A small image classifier, trained from scratch.
Model: 32-pixel images, arch vit, norm layernorm, activation gelu, patch size [2, 2], layers 12, width 128.
Training: adamw at rate 0.0014, 9300 steps, batches of 256, held-out accuracy 91%.
Data: trained on reaction-diffusion patterns (Gray-Scott), 95000 training examples, 25.1 epochs.
Rows from block 7 of a small image classifier, named by matrix and row number. Rows with one number belong to one neuron. Each number is 50 + 15 x the weight over its row's rms, rounded and kept within 0 to 99. All counts start at 0.
After each neuron's rows are labels from the 100 images, of 14848, where the neuron reaches its highest value: "colour at peak" is the nearest of a few named colours to the mean colour under the peak. Only what is clearly more common there than usual is listed. The data: reaction-diffusion patterns (Gray-Scott). In brackets: how many of the 100.
# fc1: MLP up (model.blocks.7.mlp.fc1.weight, 512x128), inputs 86-127
# fc2: MLP down (model.blocks.7.mlp.fc2.weight, 128x512, transposed), outputs 86-127

fc1.111:19 30 49 67 61 78 65 43 44 49 46 48 55 39 44 48 05 57 80 34 36 34 55 66 82 36 55 77 50 36 30 31 44 63 67 48 50 58 60 64 40 57
fc2.111:56 76 53 25 45 46 37 69 47 57 48 56 70 57 68 50 82 37 23 65 54 53 51 42 24 46 16 37 54 46 67 53 74 44 44 44 40 41 46 47 48 18
colour at peak: pink (29)

fc1.177:37 46 59 75 60 72 53 49 55 54 27 48 71 43 54 65 31 72 60 34 25 39 49 57 52 31 54 83 46 21 23 11 56 54 72 82 28 53 54 63 46 50
fc2.177:45 83 34 24 26 51 39 42 54 25 41 49 34 61 87 49 63 58 33 81 37 82 47 77 25 55 50 27 42 29 84 51 50 32 26 43 29 58 65 48 41 16
colour at peak: green (41)

fc1.329:38 48 67 84 50 59 57 19 44 39 58 53 39 30 56 62 33 42 56 65 46 99 47 48 45 52 85 58 38 28 74 24 70 32 61 64 46 47 26 47 30 81
fc2.329:60 09 51 47 57 53 48 50 46 48 55 52 37 51 44 53 67 39 45 50 53 41 47 44 48 52 24 13 55 53 40 50 44 81 68 64 48 58 90 57 99 42
colour at peak: black (91)

fc1.408:51 65 28 14 43 63 36 61 44 27 49 56 48 34 82 44 61 49 36 65 48 81 62 69 52 51 50 34 34 57 68 39 58 49 35 55 35 41 34 41 51 57
fc2.408:59 63 65 60 74 53 73 36 42 55 48 53 49 39 47 58 58 42 29 60 35 36 62 21 67 42 31 55 76 43 41 47 39 69 34 51 45 29 39 60 58 56
colour at peak: grey (86)

fc1.445:49 65 34 46 40 86 50 45 59 44 65 49 45 55 56 42 54 41 43 50 33 59 69 43 52 20 35 45 34 43 50 33 69 21 46 76 35 72 41 47 61 50
fc2.445:59 31 56 44 37 52 71 46 54 70 53 42 80 68 33 57 30 63 76 36 45 14 48 53 54 45 43 47 67 34 40 48 30 51 54 50 51 40 70 55 34 47
colour at peak: pink (28)

fc1.136:42 72 43 46 45 68 36 56 53 62 54 55 24 38 67 43 48 41 31 61 45 64 64 61 58 34 46 49 48 42 59 34 68 26 31 65 26 71 40 46 51 53
fc2.136:58 25 47 50 67 55 75 38 49 60 48 51 89 67 23 63 14 55 71 47 41 21 47 58 55 48 33 49 70 22 28 50 22 36 74 49 50 34 53 53 47 54
colour at peak: pink (28)

fc1.188:35 63 50 68 66 78 57 62 66 54 51 40 55 44 35 57 47 58 45 34 41 56 61 37 51 36 40 52 41 30 29 26 41 28 65 59 36 69 26 59 72 53
fc2.188:39 51 47 45 20 51 48 35 46 45 53 51 43 56 61 47 47 79 72 52 46 63 62 64 53 49 48 23 61 34 53 51 51 45 42 45 46 32 99 63 36 28
colour at peak: pink (34)

fc1.134:31 47 73 32 53 37 57 58 35 41 73 37 70 63 72 66 51 50 66 41 40 50 54 19 48 39 51 46 25 47 24 36 64 60 75 32 56 69 48 80 60 39
fc2.134:92 20 51 55 41 48 43 41 43 49 43 52 57 25 36 52 58 58 04 63 53 39 55 35 56 51 52 64 54 48 24 77 33 64 17 57 52 42 41 47 46 63
colour at peak: grey (72)

fc1.504:40 30 60 60 54 66 52 28 29 24 73 56 41 22 67 67 56 52 38 58 39 80 80 43 51 40 57 37 38 31 37 37 63 61 58 51 45 54 55 57 59 76
fc2.504:59 52 69 37 36 46 62 86 49 57 41 49 52 41 37 44 59 52 43 43 52 19 47 37 54 47 56 50 61 50 56 36 00 56 59 42 51 21 53 46 58 20
colour at peak: black (52)

fc1.438:46 68 43 34 31 67 51 73 67 77 42 62 65 58 38 46 37 54 49 34 44 20 31 50 61 40 39 57 98 45 50 66 44 37 41 42 35 43 59 54 35 28
fc2.438:47 58 64 40 45 58 31 44 51 48 46 51 35 44 57 47 55 23 47 53 43 52 50 41 60 50 14 11 56 48 31 48 50 50 46 53 46 59 61 54 99 10
colour at peak: pink (30)

fc1.499:37 52 34 56 63 52 39 42 49 42 57 49 85 55 52 34 58 60 43 74 61 44 29 40 63 36 68 72 46 55 36 49 70 52 56 68 34 76 25 38 72 45
fc2.499:62 39 45 44 14 39 80 12 52 48 56 57 25 43 44 63 72 35 32 32 54 58 38 43 37 58 18 51 38 40 51 61 44 37 22 48 55 30 51 62 45 48
colour at peak: pink (31)

fc1.4:55 34 66 58 44 68 36 19 53 55 41 60 49 30 41 61 09 65 36 59 43 34 75 96 75 30 48 64 73 35 35 63 30 61 31 34 43 57 53 56 41 71
fc2.4:33 68 57 52 72 53 40 57 47 55 48 49 43 66 69 57 86 44 40 21 40 60 51 00 38 41 62 33 33 40 48 38 55 66 71 47 54 75 47 63 63 30
colour at peak: grey (77)

fc1.460:44 46 46 36 48 61 45 60 63 38 46 32 58 45 37 66 38 53 53 53 39 35 60 56 53 22 46 52 40 45 14 37 50 46 46 32 24 85 20 32 84 52
fc2.460:58 55 49 49 00 50 53 47 45 32 41 46 60 62 61 53 63 52 49 43 57 86 50 31 27 50 50 28 63 37 57 61 65 39 61 50 54 38 74 43 45 08
colour at peak: pink (27)